{
  "encoder_kernel_size": 7,
  "decoder_layers": 7,
  "adamw_lr_other_params": 0.0016
}
Rows from block 2 of the audio encoder of a small audio captioner, named by matrix and row number. Rows with one number belong to one neuron. Each number is 50 + 12 x the weight over its row's rms, rounded and kept within 0 to 99. All counts start at 0. After the name is the row's rms in percent of the matrix's.
Before each neuron's rows are labels from the 100 clips, of 14848, where the neuron reaches its highest value: "top examples" is what is common among them. Only what is clearly more common there than usual is listed. The data: single notes of 20 synthesised instruments.
# fc1: MLP up (encoder.blocks.2.mlp.fc1.weight, 288x48), inputs 0-47
# fc2: MLP down (encoder.blocks.2.mlp.fc2.weight, 48x288, transposed), outputs 0-47

top examples: octave 2; bass guitar-like; clipping
fc1.200 068:61 58 58 40 67 35 47 46 85 33 59 49 58 47 54 50 49 49 50 30 55 38 53 38 59 56 48 66 51 49 67 54 48 55 46 50 71 51 34 24 72 53 67 73 46 66 50 53
fc2.200 065:45 34 31 54 51 59 25 44 58 31 33 60 70 39 28 49 61 61 54 51 45 47 58 44 65 58 47 56 63 48 60 47 63 40 49 79 40 50 55 29 72 54 40 46 36 41 61 51

top examples: slow attack
fc1.34 180:57 51 38 50 00 61 51 33 52 50 52 40 45 46 52 57 34 49 36 46 58 41 45 49 55 50 55 43 60 58 43 50 51 55 53 55 43 63 50 44 55 40 83 25 47 67 58 42
fc2.34 173:47 31 52 46 39 49 36 64 49 27 58 59 57 29 67 48 43 30 30 77 54 41 60 57 59 69 60 57 49 29 67 43 47 58 61 45 38 52 50 59 41 46 60 38 42 50 72 46

top examples: sine tone
fc1.279 092:36 59 06 46 36 57 55 52 58 54 55 35 45 37 43 51 39 52 46 38 48 48 44 58 51 24 58 41 37 60 47 53 40 59 57 55 48 57 45 45 45 45 57 12 42 61 56 37
fc2.279 077:47 28 56 51 10 46 46 69 57 37 52 57 52 80 55 54 52 44 46 54 50 53 50 69 64 48 33 48 46 39 56 46 44 38 78 49 57 39 58 60 47 64 56 40 44 36 51 35

top examples: octave 3; thin (high-pass); A
fc1.15 091:61 54 49 64 51 52 50 54 28 55 64 62 46 44 64 45 63 61 64 57 63 55 36 68 46 47 59 46 37 64 53 50 55 49 00 44 66 57 52 51 61 57 56 56 53 53 49 44
fc2.15 092:30 58 60 67 48 61 43 69 51 61 33 38 57 64 67 59 57 40 58 41 51 46 45 39 32 64 43 45 41 64 51 30 54 59 49 41 50 60 43 60 25 34 55 42 79 37 36 46

top examples: octave 2; sine tone
fc1.14 051:63 67 52 54 52 47 57 57 61 36 65 66 57 37 36 34 49 60 40 27 57 50 60 62 59 50 26 46 42 35 65 70 46 48 56 40 47 36 35 75 57 43 36 60 71 46 41 38
fc2.14 046:51 37 58 67 61 43 44 50 48 50 33 32 60 44 53 34 53 43 60 20 65 61 48 35 63 45 59 76 41 64 59 48 48 50 62 47 47 44 26 45 48 55 45 78 65 70 47 48

top examples: decaying tone; rumble
fc1.254 091:45 45 60 40 53 54 75 50 53 61 34 62 65 62 55 52 64 50 63 50 41 80 49 43 63 22 71 54 54 50 53 53 36 54 42 37 27 49 49 56 40 40 43 25 38 42 39 55
fc2.254 109:62 43 64 65 45 64 52 51 56 59 53 34 31 45 32 50 68 48 48 59 48 33 31 46 46 49 56 49 41 41 25 58 52 68 59 58 54 28 42 52 74 65 41 46 32 43 56 77

top examples: clipping; text has "clipped"; rumble; white noise
fc1.3 140:60 75 29 60 42 64 44 15 49 51 47 32 71 38 46 52 52 42 52 66 47 42 38 50 35 50 79 52 57 47 52 45 59 67 43 34 47 41 63 41 52 44 57 48 44 62 56 38
fc2.3 176:49 35 36 56 53 65 53 52 61 48 47 46 48 73 54 55 44 55 51 48 44 39 30 49 45 81 36 54 58 66 26 43 61 46 43 49 49 46 35 42 73 26 69 32 63 44 45 67

top examples: octave 2; rumble
fc1.80 120:45 55 43 46 49 37 60 55 60 27 40 63 38 72 49 47 35 39 45 51 31 56 25 59 55 55 29 83 55 64 34 32 53 45 58 35 57 55 53 48 73 52 37 47 54 51 57 54
fc2.80 130:48 41 41 48 41 55 34 53 41 56 47 69 62 41 68 50 58 42 57 32 59 54 44 64 42 25 46 57 44 47 49 83 57 35 64 32 57 45 51 29 75 52 26 53 42 51 45 53

top examples: clipping; text has "clipped"; octave 6
fc1.231 118:48 51 68 65 51 59 51 59 52 40 60 61 48 48 28 66 52 37 52 48 62 63 60 33 31 53 59 59 30 57 24 47 34 78 47 57 60 74 54 42 27 45 49 59 45 57 52 47
fc2.231 110:34 37 36 56 53 62 56 53 63 73 58 41 53 36 57 46 58 36 30 41 44 52 62 41 38 51 23 41 56 61 58 57 59 26 72 62 61 36 51 54 63 46 57 41 66 33 64 58

top examples: octave 2; bass guitar-like
fc1.201 089:55 36 47 59 48 29 57 49 50 53 47 36 45 45 45 69 63 34 64 36 59 44 40 55 55 54 45 54 50 44 50 50 49 45 66 54 57 58 34 39 41 00 59 41 56 64 56 29
fc2.201 095:51 49 47 39 43 51 56 46 69 52 61 52 63 39 46 36 44 43 58 47 36 59 74 53 50 56 29 52 69 54 49 18 50 38 52 52 27 34 57 56 47 80 51 60 23 57 53 45

top examples: organ-like
fc1.164 098:36 33 52 41 53 46 46 52 35 41 45 51 50 42 67 59 85 78 45 61 44 36 54 55 49 41 42 64 58 40 55 44 42 41 64 53 59 63 51 67 70 49 44 55 37 52 49 19
fc2.164 083:46 64 57 57 48 57 66 56 55 60 45 58 67 54 51 38 51 53 61 34 42 42 53 47 44 51 46 53 29 60 69 84 56 65 47 36 73 40 54 43 54 47 45 63 39 41 14 52

top examples: organ-like
fc1.91 088:67 55 40 76 41 61 59 51 33 63 49 19 35 40 48 62 71 66 48 61 57 48 59 65 57 50 53 41 57 74 30 39 68 47 43 49 61 62 52 62 56 56 60 60 49 51 47 40
fc2.91 080:46 64 83 64 47 51 49 60 73 39 49 43 47 45 47 69 53 56 56 59 59 35 28 31 43 49 43 42 28 45 48 53 68 47 54 37 39 51 62 54 55 38 63 41 52 37 29 68

top examples: rumble; clipping; text has "clipped"
fc1.103 124:37 53 41 47 39 70 62 55 36 56 64 35 40 44 50 34 55 59 25 57 62 50 54 52 40 48 39 58 42 50 31 58 48 58 44 43 70 49 56 59 68 22 84 51 39 41 46 47
fc2.103 101:49 54 55 72 46 66 48 68 72 65 57 41 52 56 48 66 66 35 33 32 40 46 43 28 59 50 53 48 37 37 73 38 58 55 64 54 39 31 59 40 35 59 41 64 40 43 55 40

top examples: thin (high-pass)
fc1.37 089:50 54 51 50 53 65 56 66 57 50 44 59 45 58 32 55 48 65 56 51 70 58 57 45 53 41 35 57 43 62 56 81 52 48 57 75 63 47 59 48 32 72 55 46 22 66 74 46
fc2.37 093:53 83 38 39 60 47 53 59 48 41 61 40 45 40 39 47 61 44 52 44 48 45 60 36 53 59 34 65 67 32 57 60 67 57 28 64 52 52 36 32 47 49 44 42 41 39 40 80

top examples: clipping; text has "clipped"
fc1.94 048:62 61 36 68 51 45 50 60 50 64 61 47 32 34 45 52 61 39 46 34 46 56 37 32 48 53 68 37 48 51 57 43 50 49 31 42 50 62 29 32 46 57 68 39 60 66 75 26
fc2.94 046:43 52 59 43 54 36 54 40 59 39 51 44 49 41 58 33 51 57 55 41 69 33 46 75 40 67 36 51 59 53 53 36 40 36 56 58 46 38 62 66 52 48 81 38 61 26 76 48

top examples: rumble
fc1.276 115:39 79 45 50 40 49 77 49 46 54 64 48 39 30 51 41 59 49 44 33 58 36 48 51 62 33 27 48 42 57 46 51 61 54 52 54 62 48 64 40 53 47 83 31 63 59 60 50
fc2.276 100:41 40 57 52 45 37 44 50 58 58 59 35 69 33 46 32 52 54 58 34 44 67 21 54 66 32 40 49 50 53 47 45 57 69 66 64 41 61 65 43 47 63 45 76 55 46 43 29

top examples: clipping; text has "clipped"; white noise; flute-like
fc1.181 041:15 41 45 38 60 37 77 72 61 55 45 46 50 65 45 50 42 45 49 62 53 42 45 54 41 59 55 53 44 53 61 50 46 64 69 40 48 58 45 32 50 32 44 15 52 58 45 58
fc2.181 041:59 35 29 23 55 51 54 43 45 48 55 57 53 63 37 60 43 59 37 41 48 45 64 54 41 58 37 62 63 47 49 38 55 43 42 67 36 54 56 79 41 62 58 31 63 34 78 60

top examples: thin (high-pass); white noise
fc1.18 098:47 59 58 41 52 62 65 46 50 83 09 64 57 35 64 31 63 54 57 57 41 51 54 49 46 43 67 44 57 55 51 57 50 49 41 40 69 59 46 50 39 66 55 41 47 68 40 49
fc2.18 112:65 57 41 52 45 62 57 22 48 56 64 44 59 48 46 47 64 40 53 49 63 44 56 50 33 50 47 48 34 44 20 60 59 60 44 82 50 53 64 29 62 48 69 36 47 35 45 59

top examples: C; octave 6; note: C6; F
fc1.267 156:44 54 37 34 50 52 49 49 51 36 39 47 41 86 40 72 39 71 49 55 45 56 27 33 39 51 43 50 40 48 33 62 39 70 61 44 66 57 51 54 67 52 47 53 74 51 41 42
fc2.267 162:35 56 36 44 57 45 69 64 52 54 62 41 35 42 71 60 21 61 41 44 76 48 45 57 61 37 58 49 60 60 26 51 48 48 56 50 50 45 34 50 18 51 68 43 57 53 54 48

top examples: octave 6; square lead
fc1.143 109:52 43 40 41 48 39 57 46 36 49 34 49 45 40 82 63 56 75 42 46 40 19 58 69 56 57 49 67 64 43 80 48 47 56 53 49 54 57 48 62 44 50 44 51 53 52 48 25
fc2.143 097:35 36 50 53 72 42 44 55 47 55 52 44 55 49 27 41 48 31 60 58 80 55 62 78 44 56 37 63 29 69 62 32 48 56 52 42 43 49 46 43 54 44 55 55 43 29 41 35

top examples: octave 3; G#
fc1.250 087:66 51 30 47 48 66 32 59 48 68 29 41 29 39 54 54 60 54 46 35 59 37 64 36 40 63 38 71 47 53 35 46 62 53 55 34 50 51 50 49 34 51 71 66 40 41 66 34
fc2.250 082:52 47 81 42 46 57 41 34 62 42 34 48 63 61 37 57 74 36 51 58 62 38 54 54 55 41 68 26 29 50 44 55 32 51 42 71 42 56 56 44 47 44 65 36 59 40 60 40

top examples: rumble; muffled (low-pass)
fc1.157 135:68 70 54 46 52 54 60 38 47 54 42 54 47 52 68 33 55 47 62 61 47 79 60 41 42 50 66 61 46 43 55 81 58 34 51 50 38 43 43 27 52 20 53 49 49 46 52 65
fc2.157 121:56 50 38 45 70 72 83 61 31 61 43 57 31 53 55 31 51 52 52 48 39 51 43 46 46 28 68 54 49 36 41 55 50 61 44 44 46 38 68 53 58 35 28 57 41 47 65 60

top examples: trumpet-like; C#
fc1.66 092:53 41 70 41 47 56 54 52 37 41 45 57 45 43 69 28 51 77 57 60 67 46 42 57 62 50 71 25 66 45 39 44 64 47 68 64 44 56 64 56 54 43 55 40 71 48 66 65
fc2.66 089:65 58 44 36 62 55 64 29 48 64 37 31 54 40 59 48 31 60 32 67 41 64 64 47 78 43 46 48 44 65 49 60 53 48 53 58 54 45 45 49 43 65 29 59 33 65 34 61

top examples: slow attack; string section-like
fc1.223 140:27 33 39 58 09 61 36 32 54 45 35 29 59 40 49 55 42 59 40 42 55 42 50 54 60 22 54 45 49 45 46 54 48 52 49 61 45 56 52 38 47 50 33 43 53 56 73 48
fc2.223 123:76 48 42 40 42 66 36 47 62 36 33 65 51 38 51 45 31 47 35 67 48 60 43 59 37 68 40 71 50 53 60 35 43 54 52 27 39 52 29 69 51 51 53 46 59 69 60 45

top examples: octave 3; G#; note: G#3; instrument: sine tone
fc1.9 084:48 62 66 52 47 57 66 58 48 61 45 47 56 35 39 56 40 35 43 34 46 31 53 37 39 54 50 48 70 45 51 63 88 69 66 52 45 68 35 49 31 31 58 52 34 46 53 49
fc2.9 086:38 27 60 37 52 58 51 54 33 52 61 48 43 53 57 69 41 52 37 50 75 26 55 59 41 60 65 37 69 27 58 45 54 35 56 66 54 58 45 58 45 24 50 56 56 37 48 65

top examples: trumpet-like
fc1.65 090:40 41 32 54 56 58 49 34 36 57 43 37 49 55 35 36 57 81 53 55 51 53 32 38 72 50 41 42 69 37 61 61 49 62 73 27 58 29 55 43 62 54 48 54 61 49 41 57
fc2.65 086:53 59 43 47 49 23 83 40 62 49 64 22 46 43 59 59 47 60 50 65 74 49 54 50 70 44 60 59 34 65 58 37 53 57 50 49 36 39 49 52 41 41 32 47 48 53 54 30

top examples: octave 5; trumpet-like
fc1.6 135:42 44 54 54 51 56 36 50 46 71 57 54 49 48 73 51 57 53 64 50 72 48 49 56 44 53 48 15 50 41 80 64 49 52 58 48 56 32 35 42 75 41 57 46 36 37 35 63
fc2.6 157:50 53 50 56 31 30 58 49 41 42 50 62 72 48 59 37 43 59 43 29 50 51 47 32 46 32 60 52 38 58 47 79 72 44 58 41 81 49 62 43 43 58 37 51 42 46 67 58

top examples: decaying tone
fc1.210 083:28 49 22 40 46 67 51 38 68 43 52 49 64 53 43 41 40 56 40 46 37 54 41 67 43 39 65 46 59 61 67 53 35 65 52 64 58 64 48 44 47 42 15 37 58 57 54 44
fc2.210 066:77 27 54 44 34 72 58 65 79 39 51 46 61 61 34 48 46 53 34 49 54 53 57 54 53 41 46 55 40 25 39 44 36 57 56 47 62 47 61 43 48 50 63 45 56 41 52 22

top examples: octave 5; C#; text has "piano"; pitch class: C
fc1.155 111:47 54 39 48 58 23 59 45 33 51 45 44 57 66 73 35 50 52 53 52 57 58 72 32 50 48 52 28 49 26 19 61 54 52 40 55 50 61 40 45 65 48 53 58 46 27 51 36
fc2.155 103:44 53 54 68 42 69 34 55 44 60 60 55 40 61 42 43 56 69 55 74 20 53 55 57 50 59 49 34 55 35 68 41 70 35 55 34 43 52 48 60 40 31 42 50 58 44 32 67

top examples: organ-like; mains hum
fc1.84 076:64 39 46 38 46 37 59 53 46 32 44 38 81 46 43 74 40 59 43 35 56 49 41 53 38 49 50 54 45 32 31 66 33 51 49 60 64 48 32 69 59 61 41 60 70 44 44 42
fc2.84 075:37 61 48 54 52 43 39 40 65 67 52 46 61 31 68 39 22 61 56 50 48 64 55 47 53 52 61 53 63 36 66 56 37 62 71 53 35 27 44 51 25 38 46 67 55 55 41 40

top examples: pink noise; rumble; white noise
fc1.133 107:59 24 45 51 71 35 60 35 59 55 56 82 45 60 44 39 57 57 56 57 66 61 54 53 39 69 48 54 50 39 62 43 53 42 48 32 52 49 57 71 39 65 60 50 47 26 65 60
fc2.133 087:40 58 54 43 43 58 36 67 73 55 49 45 54 56 41 47 65 67 48 39 44 65 38 55 51 66 34 59 31 41 51 63 55 52 71 55 25 45 40 63 62 24 41 54 43 72 52 38

top examples: thin (high-pass)
fc1.225 112:31 71 48 43 58 43 49 58 63 50 54 56 46 48 56 56 59 70 34 63 46 55 67 45 21 44 35 65 54 58 58 64 47 50 33 59 60 59 42 69 79 61 50 32 37 56 50 38
fc2.225 097:43 57 55 49 36 50 69 53 37 46 61 46 72 70 33 66 58 44 45 42 23 48 43 41 67 50 33 66 50 55 58 62 78 57 45 38 27 54 43 40 63 56 42 58 45 50 33 54

top examples: decaying tone; pink noise; rumble; white noise
fc1.89 053:42 65 40 61 37 22 63 31 50 76 45 43 38 32 49 31 52 36 41 61 53 71 55 58 70 76 45 54 55 39 57 57 52 45 49 50 53 47 64 44 48 53 57 63 50 34 52 67
fc2.89 052:43 64 50 44 62 45 67 54 56 53 49 31 47 49 48 58 79 49 38 63 46 79 45 48 50 52 59 61 43 37 59 48 49 58 43 40 43 39 64 60 57 14 65 59 69 60 41 37

top examples: rumble; white noise
fc1.185 080:58 57 36 33 63 47 48 55 42 41 48 53 51 31 48 66 53 32 52 46 58 40 59 61 28 64 58 61 46 33 34 58 53 60 55 17 54 45 41 71 39 51 63 21 39 46 53 42
fc2.185 100:46 42 44 27 59 59 26 52 56 56 54 66 60 34 50 46 54 52 60 51 67 68 44 38 49 49 45 34 36 46 59 63 22 51 56 62 49 38 45 64 58 42 52 34 74 80 50 43

top examples: octave 3; A#; note: A#3
fc1.252 088:58 64 55 25 53 61 54 65 54 64 42 56 52 50 80 52 59 63 49 32 49 32 41 66 68 57 47 45 75 52 64 52 68 68 48 42 46 60 37 44 37 55 34 59 56 40 54 64
fc2.252 081:45 38 32 50 37 53 52 43 70 50 53 51 43 29 51 57 36 61 19 31 52 55 66 30 57 38 56 54 53 42 42 49 63 46 70 60 62 52 71 55 45 42 67 37 69 53 70 54

top examples: octave 2; white noise; rumble
fc1.251 061:71 66 53 70 41 54 66 37 50 46 23 82 52 51 61 36 53 42 49 48 55 52 37 61 50 35 50 47 40 46 60 37 51 55 43 38 78 56 46 70 55 42 53 68 64 44 55 55
fc2.251 054:53 42 53 66 68 22 52 42 17 53 64 63 30 47 62 45 45 47 55 34 55 46 53 56 56 60 61 39 66 49 46 43 40 52 30 42 53 69 44 65 31 64 65 43 54 62 47 49

top examples: octave 3; A#; G#; note: A#3
fc1.98 090:38 50 66 73 52 52 41 59 46 74 41 53 53 39 73 53 38 54 68 39 54 54 44 45 60 38 44 42 76 61 54 50 56 62 73 44 45 69 42 62 38 72 48 44 36 34 51 62
fc2.98 090:52 38 47 54 16 50 41 50 52 53 62 55 85 33 64 60 46 56 35 39 59 45 60 46 39 45 53 48 60 43 56 42 52 27 60 75 44 44 39 47 35 58 41 63 61 43 61 63

top examples: sine tone
fc1.127 122:45 66 34 44 45 44 69 53 65 48 25 53 44 30 59 44 66 58 05 50 63 57 53 47 57 34 56 50 40 46 72 34 46 49 53 47 44 46 36 47 52 47 69 46 48 47 53 49
fc2.127 135:60 46 38 60 55 43 70 31 41 52 52 65 47 47 63 49 67 52 42 42 29 74 51 35 17 53 54 51 42 40 52 72 60 41 41 53 53 35 40 53 50 56 61 47 53 36 76 62

top examples: sine tone; square lead
fc1.33 090:41 61 60 27 41 87 52 47 48 44 50 50 52 52 31 49 40 48 56 34 56 35 50 44 50 63 62 64 18 44 77 50 60 50 45 51 42 51 46 53 53 46 48 60 50 37 58 76
fc2.33 087:44 55 44 60 64 62 38 41 66 58 41 55 48 59 39 36 35 48 49 38 44 67 61 53 55 50 63 30 61 66 72 28 48 72 43 71 27 42 53 49 46 56 27 51 44 33 55 58

top examples: short note
fc1.23 038:25 47 39 63 46 40 57 46 44 66 47 40 39 43 46 39 42 42 42 67 48 60 54 51 69 59 63 64 59 31 56 59 55 49 46 71 42 53 41 33 67 37 52 66 67 36 51 81
fc2.23 043:54 57 35 44 64 49 74 42 55 46 77 39 49 64 51 44 38 51 44 51 43 56 32 67 57 60 47 53 61 29 62 49 31 49 38 47 64 77 56 72 52 36 55 55 36 51 47 29

top examples: slow attack; string section-like
fc1.281 153:48 40 44 62 00 52 30 50 59 48 40 44 37 46 46 57 46 61 50 39 53 42 50 47 48 37 54 53 56 60 54 63 46 54 51 61 34 54 47 36 42 51 38 59 50 59 61 47
fc2.281 145:60 46 49 49 37 64 33 67 52 27 38 63 51 38 50 43 36 36 42 90 52 60 48 60 51 60 42 66 36 62 52 46 57 55 58 50 51 54 24 55 49 49 40 32 51 59 70 58

top examples: octave 5
fc1.166 107:60 43 77 80 64 51 53 59 42 49 53 44 44 48 55 53 49 50 45 43 62 66 16 75 27 51 49 37 51 73 51 44 62 67 50 49 56 51 36 44 53 57 52 46 43 40 59 61
fc2.166 117:58 48 57 53 20 38 64 66 44 39 36 54 59 60 32 44 65 68 55 70 51 34 31 38 50 49 56 53 29 57 61 47 53 62 32 68 38 44 64 67 44 52 56 62 41 36 50 43

top examples: mains hum
fc1.113 092:57 67 59 53 44 64 51 36 53 47 45 49 17 65 40 25 54 44 47 53 50 47 51 57 69 54 55 40 35 55 51 61 63 43 55 46 50 64 47 65 52 16 42 20 45 38 52 53
fc2.113 088:58 55 51 48 62 74 63 46 54 51 43 70 44 30 53 56 53 55 51 48 69 47 40 50 58 35 45 57 80 56 50 20 41 54 46 27 22 61 41 55 67 55 40 47 43 44 50 39

top examples: white noise; rumble; pink noise
fc1.255 101:46 40 53 55 58 54 51 44 54 41 31 66 45 81 50 46 69 45 27 42 46 65 55 36 32 71 60 55 43 64 53 51 52 51 41 27 52 60 45 58 56 64 43 25 45 29 62 57
fc2.255 088:39 47 43 50 38 65 72 56 67 43 21 62 38 59 54 58 54 53 41 25 41 67 32 34 41 64 35 54 48 49 35 57 54 54 58 49 42 37 38 53 72 48 41 72 48 47 54 63

top examples: rumble; mains hum
fc1.60 075:50 38 46 51 46 36 56 40 30 32 41 49 46 49 57 56 38 50 45 63 51 59 42 35 40 56 33 75 71 52 65 50 44 39 34 58 56 42 24 30 74 50 48 54 73 40 64 55
fc2.60 064:41 48 29 48 49 25 43 43 51 56 62 53 56 55 62 39 35 47 54 59 18 62 52 54 59 46 49 57 56 28 68 67 51 39 73 30 56 60 47 36 63 51 47 55 75 52 41 50

top examples: octave 6; vibraphone-like
fc1.110 126:55 46 50 74 56 56 55 40 61 68 51 45 44 39 65 32 49 46 63 42 50 59 38 52 40 41 47 42 66 67 75 46 80 41 54 32 50 65 45 51 32 51 64 35 39 63 69 58
fc2.110 142:32 43 50 66 30 36 63 51 44 52 71 69 52 35 71 69 46 40 47 53 50 52 39 34 39 54 55 68 56 64 28 50 66 37 56 65 50 46 39 48 32 44 65 53 66 37 43 54

top examples: slow attack; string section-like
fc1.211 123:41 31 66 40 99 54 60 58 52 46 58 48 44 50 53 47 42 57 53 58 53 53 54 52 53 70 50 52 50 51 43 46 56 62 58 34 50 50 52 53 56 52 75 20 54 53 68 49
fc2.211 127:67 56 37 30 50 64 54 58 39 41 42 62 57 51 54 53 57 39 28 65 50 77 35 61 28 63 37 61 41 54 40 41 47 33 52 40 46 51 29 66 39 46 46 37 64 63 65 61

top examples: octave 5; octave 6
fc1.41 101:56 49 52 39 43 52 32 48 63 79 38 60 43 76 38 43 59 58 31 54 59 52 52 47 50 54 54 62 47 47 48 47 43 48 50 44 50 46 41 68 72 46 89 44 40 67 42 71
fc2.41 102:40 60 52 34 44 57 53 56 56 45 47 66 41 68 21 57 38 56 34 52 52 52 53 26 57 46 59 41 38 28 67 73 49 62 52 56 33 54 37 66 66 47 73 56 43 43 36 52

top examples: octave 2; A#; note: A#2; pitch class: B
fc1.151 096:45 40 41 36 48 46 63 49 25 48 30 44 53 56 74 65 45 80 49 43 48 31 51 75 59 50 61 59 73 54 49 50 56 73 56 61 47 57 42 51 35 56 47 54 50 36 35 42
fc2.151 098:62 48 40 42 52 68 53 51 67 68 57 36 36 43 42 34 36 44 31 50 64 61 64 48 31 20 53 50 53 34 30 58 69 53 65 64 63 42 54 58 48 59 30 61 54 48 56 52

top examples: thin (high-pass); text has "noise"
fc1.129 098:38 47 60 30 56 38 51 38 28 64 37 59 66 31 68 44 46 55 60 53 30 49 51 60 79 44 59 57 61 54 49 64 51 63 47 39 41 56 46 40 31 39 66 50 70 33 49 49
fc2.129 107:72 64 47 64 76 53 46 38 39 63 50 57 36 45 53 35 47 49 48 54 65 40 60 62 42 51 61 57 31 51 30 44 44 49 51 81 53 74 57 37 46 44 58 45 33 34 44 34

top examples: octave 6; sine tone
fc1.268 112:45 49 68 67 55 42 51 62 63 28 33 71 36 42 45 41 38 60 66 54 47 34 38 66 56 53 51 39 60 66 59 24 38 58 35 53 61 61 38 50 42 49 39 55 71 41 58 38
fc2.268 115:72 35 57 53 30 76 47 53 35 60 43 50 50 61 26 54 59 54 60 44 42 51 59 40 50 45 66 30 44 25 77 53 62 53 61 37 40 63 53 50 50 49 34 34 60 41 52 52

top examples: slow attack
fc1.222 146:55 65 52 48 99 44 52 46 49 49 55 51 65 50 52 45 48 48 57 47 53 42 51 50 52 15 50 48 49 45 50 36 50 54 48 52 68 53 57 55 48 46 60 54 54 52 67 43
fc2.222 120:46 57 52 44 52 46 44 61 46 31 36 55 66 29 63 43 41 19 36 84 37 56 43 49 51 45 59 61 31 45 54 55 55 74 62 50 47 55 40 48 38 65 48 42 57 45 67 62

top examples: white noise; pink noise; rumble
fc1.230 067:60 25 45 71 22 61 67 61 36 51 58 45 33 56 50 36 68 31 60 46 56 44 48 57 45 60 49 54 58 45 38 51 36 45 57 29 33 62 35 57 55 66 56 42 69 49 43 43
fc2.230 068:30 58 57 63 32 49 40 51 61 48 74 50 63 43 63 71 56 31 67 59 44 37 59 45 48 43 61 49 35 54 70 28 68 45 62 43 35 45 30 39 31 61 52 54 55 58 55 49

top examples: slow attack; string section-like
fc1.64 117:71 65 41 57 96 55 49 41 51 48 54 66 60 39 50 48 49 37 64 39 55 50 50 53 49 64 42 53 56 38 56 41 54 59 49 38 66 39 56 48 57 53 60 20 62 40 68 45
fc2.64 121:46 57 49 43 48 38 28 72 69 44 33 77 40 38 57 47 48 52 58 67 57 59 35 53 32 53 42 47 42 52 58 36 34 62 77 48 40 51 34 57 65 45 46 46 54 70 52 34

top examples: octave 6; sine tone
fc1.206 078:59 57 49 25 46 62 42 46 59 46 42 37 42 57 57 39 48 60 51 26 57 45 50 40 63 49 41 50 16 40 61 49 55 61 65 51 44 59 41 28 70 51 40 42 42 44 52 83
fc2.206 074:67 55 44 70 63 47 41 48 48 32 32 66 60 61 17 48 37 48 42 38 37 45 56 58 33 68 47 43 64 55 51 34 56 66 49 46 56 35 73 55 49 46 63 53 67 36 51 58

top examples: octave 6
fc1.226 104:45 41 65 39 51 42 56 70 48 37 49 64 45 58 65 45 44 42 41 70 54 30 65 54 47 45 51 54 49 56 25 42 43 75 53 51 67 81 50 45 48 50 20 69 49 51 58 46
fc2.226 119:66 46 31 33 30 68 71 59 50 33 53 43 54 52 46 45 54 67 34 43 53 26 59 47 41 26 61 52 52 40 60 51 74 49 56 60 59 48 63 59 53 43 56 57 53 22 40 51

top examples: mains hum
fc1.137 084:69 45 35 30 53 46 71 38 38 41 35 52 50 50 62 29 52 62 61 54 49 60 35 65 70 54 61 27 50 42 37 44 42 68 59 65 55 52 38 58 56 36 44 53 48 35 44 74
fc2.137 088:84 61 43 43 46 69 49 61 37 43 49 35 38 37 48 63 41 64 49 53 50 53 48 41 61 49 64 54 52 42 46 57 50 47 37 67 47 62 63 68 53 68 42 30 35 62 31 24

top examples: thin (high-pass); vibraphone-like
fc1.189 134:35 46 36 51 48 50 48 56 50 54 37 31 47 55 64 45 49 48 78 31 79 60 38 29 28 56 64 65 43 60 66 53 58 61 48 45 53 42 56 50 54 33 63 47 22 53 50 45
fc2.189 167:57 41 59 60 36 36 27 53 41 52 39 64 74 46 66 44 59 50 57 47 57 40 47 44 31 31 72 45 45 56 33 65 64 46 53 80 64 46 43 46 34 51 36 47 57 48 59 68